{
  "encoder_arch": "preact_resnet",
  "model": "image-text matching model",
  "dataset": "rendered solids tumbling over patterned floors",
  "train_examples": 48750,
  "image_size": 32,
  "crop_scale_min": 0.8,
  "horizontal_flip": false,
  "encoder_norm": "batchnorm",
  "encoder_activation": "gelu",
  "encoder_channel_attention": "se",
  "encoder_drop_path": 0.2,
  "encoder_depths": [4, 4, 4, 4],
  "encoder_kernel_size": 3,
  "encoder_stem": "deep",
  "encoder_avg_pool_shortcut": true,
  "encoder_widths": [64, 96, 144, 208],
  "fusion": "cross_attention",
  "tokenizer": "word",
  "vocab_size": 61,
  "fusion_encoder_width": 320,
  "fusion_encoder_layers": 8,
  "fusion_encoder_norm": "layernorm",
  "fusion_encoder_norm_position": "pre",
  "fusion_encoder_activation": "squared_relu",
  "fusion_encoder_mlp_ratio": 4,
  "fusion_encoder_head_dim": 32,
  "fusion_encoder_fused_qkv": true,
  "fusion_encoder_bias": "all",
  "fusion_encoder_qk_norm": false,
  "fusion_encoder_layer_scale_init": 0.1,
  "fusion_encoder_parallel_block": false,
  "fusion_encoder_inner_norm": false,
  "fusion_encoder_drop_path": 0.1,
  "fusion_encoder_positions": "rope",
  "fusion_encoder_cross_attention_every": 1,
  "init": "xavier_uniform",
  "residual_init": "none",
  "optimizer": "muon",
  "muon_scale": "original",
  "lr": 0.018,
  "momentum": 0.85,
  "nesterov": false,
  "orthogonalizer": "newton_schulz_5",
  "adamw_lr_other_params": 0.0013,
  "grad_clip": 5.0,
  "steps": 5700,
  "batch_size": 64,
  "epochs": 7.5,
  "lr_schedule": "cosine",
  "final_lr_fraction": 0,
  "warmup_steps": 570,
  "weight_decay": 0.01,
  "adamw_weight_decay_other_params": 0.01
}
Rows from block 6 of the image encoder of a small image-text matching model, named by matrix and row number. Rows with one number belong to one channel. Each number is 128 + 32 x the weight over its row's rms, rounded and kept within 0 to 255. All counts start at 0. Numbers have three digits each.
After each channel's rows are labels from the 100 images, of 14976, where the channel reaches its highest value: "top examples" is what is common among them. Only what is clearly more common there than usual is listed. The data: rendered solids tumbling over patterned floors. In brackets: how many of the 100, against the usual share in percent.
# convs0: first 3x3 conv (encoder.blocks.6.convs.0.weight, 96x96x3x3, each kernel summed), inputs 0-95
# convs1: second 3x3 conv (encoder.blocks.6.convs.1.weight, 96x96x3x3, transposed, each kernel summed), outputs 0-95

convs0.41:096052098121112062116063145085053141151094078126126130129069157098165161104121118097085140097120097085096148154139101116136175141100130136128149183114120103134155127180139126183131071103129118113115084141115129093085111140143153047145113128086163061135153092094124131098103175098169157091
convs1.41:165164125178133104119085163095128128085117165137104129091211156177100132163122155060124152112087145116116058138134103100116163176128147151107150121068153089132115159119176097131115065168173184163174127129067134137153174088120128157120102142151114160142217094144104145148107157134095133098
top examples: yellow object (88 vs 18.5); count: four (47 vs 23.2); its colour: yellow (36 vs 8.2)

convs0.73:168092125066154086103165131136042086125121135105120120107141142084107143073130117145132171097131141092106167116144115163210094113129181150088141099169162114088176110118085169087110120119121118116083060083146086126133095066092158125120133172071190120145121149112102139170134136083127152091
convs1.73:170188105157124095083167170120095161133104142098130112147159166189100117159174153197121111205094118160119128162167124142072178148043104134140140131080132113131153087122152163124165128097102130132114181111116160140115090149109106114068098099177096139096138114149145152044121087134161133147
top examples: blue object (67 vs 19.1); count: four (60 vs 23.2)

convs0.67:085157132083109070130187152101106075093091092130117098115131120103086166078134096147114137106105115161136145137113100132144156138084110134155113211100208115149108160085106126125094129139094095132064070093120142096125146114018097106121090159103109127120103107104087095086135111122158072144
convs1.67:124099098105103128105094060166179130076161088127151070116115143109100124145155168116093150120106107051097068153095082086143128132160139144148158127124120181091166137218105139132146118070154108159105100142107139146122112174145178175091132175179076186128155134116143140142076127134138127182
top examples: yellow object (65 vs 18.5); purple object (40 vs 18.5); jack (25 vs 9.8)

convs0.9:076127117129134125133098088139111033125151168121126124069139100080135063120140114114121149123139122096119152163146068115129102137155131157048124073087087129186094171111131101157082047110100122145140128114062109162152125085073122049121138151103083085104137099116116142102115106135119101162
convs1.9:168142099160088095136147083145121155103117111142157150132114162146111122127130079111086089119136101100096110136153115099121128160129070120116090143047122158102124168093143175162072105085061126177133200088130163127136091186111126098129143173169104148091112137061144189125143103170119085050
top examples: yellow object (98 vs 18.5); its colour: yellow (30 vs 8.2)

convs0.49:115117130152121099094158073130116099145081136081131144105159134061113062106107112084095112132145078107085130125163125118113110139068078135080043095163174131119179169114177134098058083111096147127075139086112098166138152114086109131095129165147141075161133080095095141097134150099114136175
convs1.49:133125101151106099101138153146128088160113140078127107118106136129138123199181108127151090071104126155179108128172153183139115123145060150145158143051113115108130090164114138109107120150157134154100204205157131110078103181128173100169124121143131104103133113056092088189179141163093150152
top examples: green object (75 vs 18.4); its colour: green (30 vs 8.1)

convs0.15:106090113146140079073189141179147129033074120166130168115180080119140092128095120096062157155131118103117102127111107128099073138102065073089070103175165145142129150098090163108107128129073107075127133134138147125095135146090098118131151085154148133099118153128102076096105168150084132108
convs1.15:098083126123103099160150113117134122128147135128100137106078191041115078154121095068111094087119093127173105087146076142121120139096093108214139145132104154081105120158047148127094106107143118137105121118091116167101057152138122148147148131151146052123114084107135125170127061078137088120
top examples: blue object (53 vs 19.1); teal object (47 vs 19.2)

convs0.70:099134061134116172105084140103053099179156145112110104092089107000100127101088125130134127137122062097139125149114137148146144083160091114112123149095096144156096100072133152124121113078141108120167097092165181093185102159149133124090164122108106122152082098148099114135108134127123103072
convs1.70:084139147152152102150109099128142077145156228106106133132197147116100147091199186129186157090127119129088134114145116118108116129088130143151101049140118054085166103125183134105163140115103137093112129135121106150082123116116124091159171202108135160148103167114177151130121125142183098173
top examples: blue object (70 vs 19.1); capsule (25 vs 9.8)

convs0.91:080145117152044129082122125125130163108137052087142125096148158137107145186149108107125117114116132123083124160129196144120151119125134141072042116055134126112154120145138098090144096167123104096128124168093117085116205125132122105127122142058148128118075208081115148110103125086090162114
convs1.91:110122148106132147081161122145143131123086198114133085179139114139127114101195153100164091174118141094066156109147144147142127138055108124186133074080130179108077102176155174067137099160107069143129186116151089144080099156131132101095133125163095051134071128119114146111127129147099154111
top examples: blue object (66 vs 19.1); count: four (53 vs 23.2)

convs0.47:153097073105131131116140145090127122103083085103131073075145089182111144149129160120157166153095109103087125107135130136139072125067122122108106117059177138146150120172106109168118088134100163119101014111097079141149152114109114151078120145133135120143106150097107133099121162115085229084
convs1.47:138182096173039102083087145172090106165144187115097084139106127182109111120134085111157113101144177133131142129166084127188166121119093092145056115116135136163069125147167126116174163148117150123161157102041154137118112077157147089165150117169126097105126106144129134136085174113151105103
top examples: blue object (65 vs 19.1); count: four (56 vs 23.2)

convs0.17:128112174156105110097119130104142159109069083136090130150155169099166076126127073138175101111172162151070090136147124114084181124077112124137078216143064147162131130110116169120079126127148131106163136195120106141098088131117075147124153135108132188087155150142115126125122062085059131115
convs1.17:150142124124119086125129126075085146106122127150118100143160165074077136145165083126072156129115209129151069186143160177124131086161112106085133200073144145161062116123133168118123074129170099161090159091154130080096117088130113113146106120142105100133159155121107140148174166105215118117
top examples: yellow object (92 vs 18.5); count: four (49 vs 23.2); jack (26 vs 9.8); its colour: yellow (26 vs 8.2)

convs0.72:094117075106132101126129137166117108085078111115113072174107121208077147098111111126083142112062117071094139107115074139084110136081180162155104105099130177103160138130159115098087130153120115089145134146145120083134150113068077103138081156110110130119059162109110048134109131113120196141
convs1.72:158103116178085112052170131128104135146153218123090085070127132160108131151187129130144090179146121118162111148112159151143142118122123128128077057112087183133099073175161147137187093147126120115128170119136068120102050177085110136108136145137119136141142112117116156091163106142174167087
top examples: blue object (57 vs 19.1); count: four (57 vs 23.2); teal object (44 vs 19.2)

convs0.50:105069107093100098102111136135073139093115133118157179121061108081107071097128121115062078202137167142091126114092135150087101134125108140167107135153117118128076146090119107094126114153184106148113106127056141142122127131174134106141090128104134051125103046145116080087135116161114185168
convs1.50:141175142185148142202088123076092085158139071064134165084146129136132104113151194166183144097115134121106106116091152127145100131137122147134121092136137142130121187134155186119100146148182129116203136165128114166135146123087121058099119104107176126144123131124157128177144151153032169148
top examples: green object (94 vs 18.4); capsule (25 vs 9.8); its colour: green (25 vs 8.1)

convs0.84:081133078114161075135150139137056118192049068096110130090108149116102183113136113115058097120139094131085129114095113123138157143025135155148139108080191094109133122076115102122135136149123110131135121139099129117102122085120166057117089120101119121113101094069084148143146101167121157103
convs1.84:125144071090143157075113137141073089101116127148145136135188133118155102188119176114178118092138132121096090167110147170140132069175109154117124136155103073112091098159133140159129065163127158125141130122113084136085143143156111156143158165098170038140108108132090126134190086146044073108
top examples: green object (97 vs 18.4)

convs0.46:082116147039107162112105068108121057114056115101133139146101091149135110090135136097169130135108114051109131144101124137082147109156145130031132089104102165164167137135142096108159104138144082124129080126105106104116116096116148120176112204096084137115118129176073081142145141109116114082
convs1.46:086102125149124125121143133093120077138143227090120075103124098143130132161137156120176116100139094121106186178147186113082098114080135144166130078128154123116172089202115136134109138152130098087120165119177160115120161140104150162095153188092147106172145146087208157133117089119187133169
top examples: blue object (57 vs 19.1); count: four (53 vs 23.2); teal object (44 vs 19.2)

convs0.2:129161089119157128109072129191077091129150056149127105116128122116099123169149139085090143112093145104170100106118169122077151110118107164063104184135102122101110099093099112190124123122143151163070145117165154098128162203177100048123142094061120120132092091175141171137124140142130161097
convs1.2:118138109152163107154152115161124133156094164131093053129218136139154133150147135140211102187164108142114111151157156138159137097136091107119111063083124186192103090146131141111118138139140117078141158174100145158141151096088111189145073098143101125081120096091118141180115132158045137128
top examples: green object (99 vs 18.4)

convs0.56:073115092088124164072100142185168132139087183127124131111141146059108091100158121104136102127102107117092129123152128180211138134104146145094177112125155143165181155078085103087151168127128135135138047156134077099133138078134149113131138143131136064122115048100116161099127123121147056113
convs1.56:109175075127206057119124139135105117149148186094081169113152138109130110182164118186128118101155116109121093104160114199149164094084166139156103084083117057090169075085124130125182129124082144143108165116136079090136064147112159126099092153136133108133105138140096143089133137119139123185
top examples: blue object (67 vs 19.1); count: four (47 vs 23.2)

convs0.27:136159099084103101117089113121141214125093100076126132074085103106068171069109140095064121102074104109126126145120128094120137138083123132122108133110196148104172160070126097103111106135124151164095156128105089100148126137141056146155103136150092126163048190162115116150099127129070137093
convs1.27:119111078094184135095098099140084144146111150098180113084102152171152139133118115164145094119127142122145103059101150137151104166077056113146155094128144081132118168146140130163101171170085110112193141119179125038156094164078172112139170107136109054129097150097145163099129144123170123091
top examples: blue object (62 vs 19.1); teal object (40 vs 19.2)

convs0.30:093129160113090069109112092131119196113048091100125123182117169133158099108124113143132143123121115098086138109103153146092208121120123141139107148108084125088098106052114178059118185140152081146159150171166139094153133085070111059095130125081080142103092100115127117166139124148111106124
convs1.30:096132116105128176164123093112071166170108175148105089177127188074148110169168117131092090147079152111122132135170113116122150121119145121096159118166052119141085083125113087153124184160160073125136085165125195097109116167123145123106113184140128186085088137121147163190129110141064109159
top examples: yellow object (100 vs 18.5); its colour: yellow (32 vs 8.2)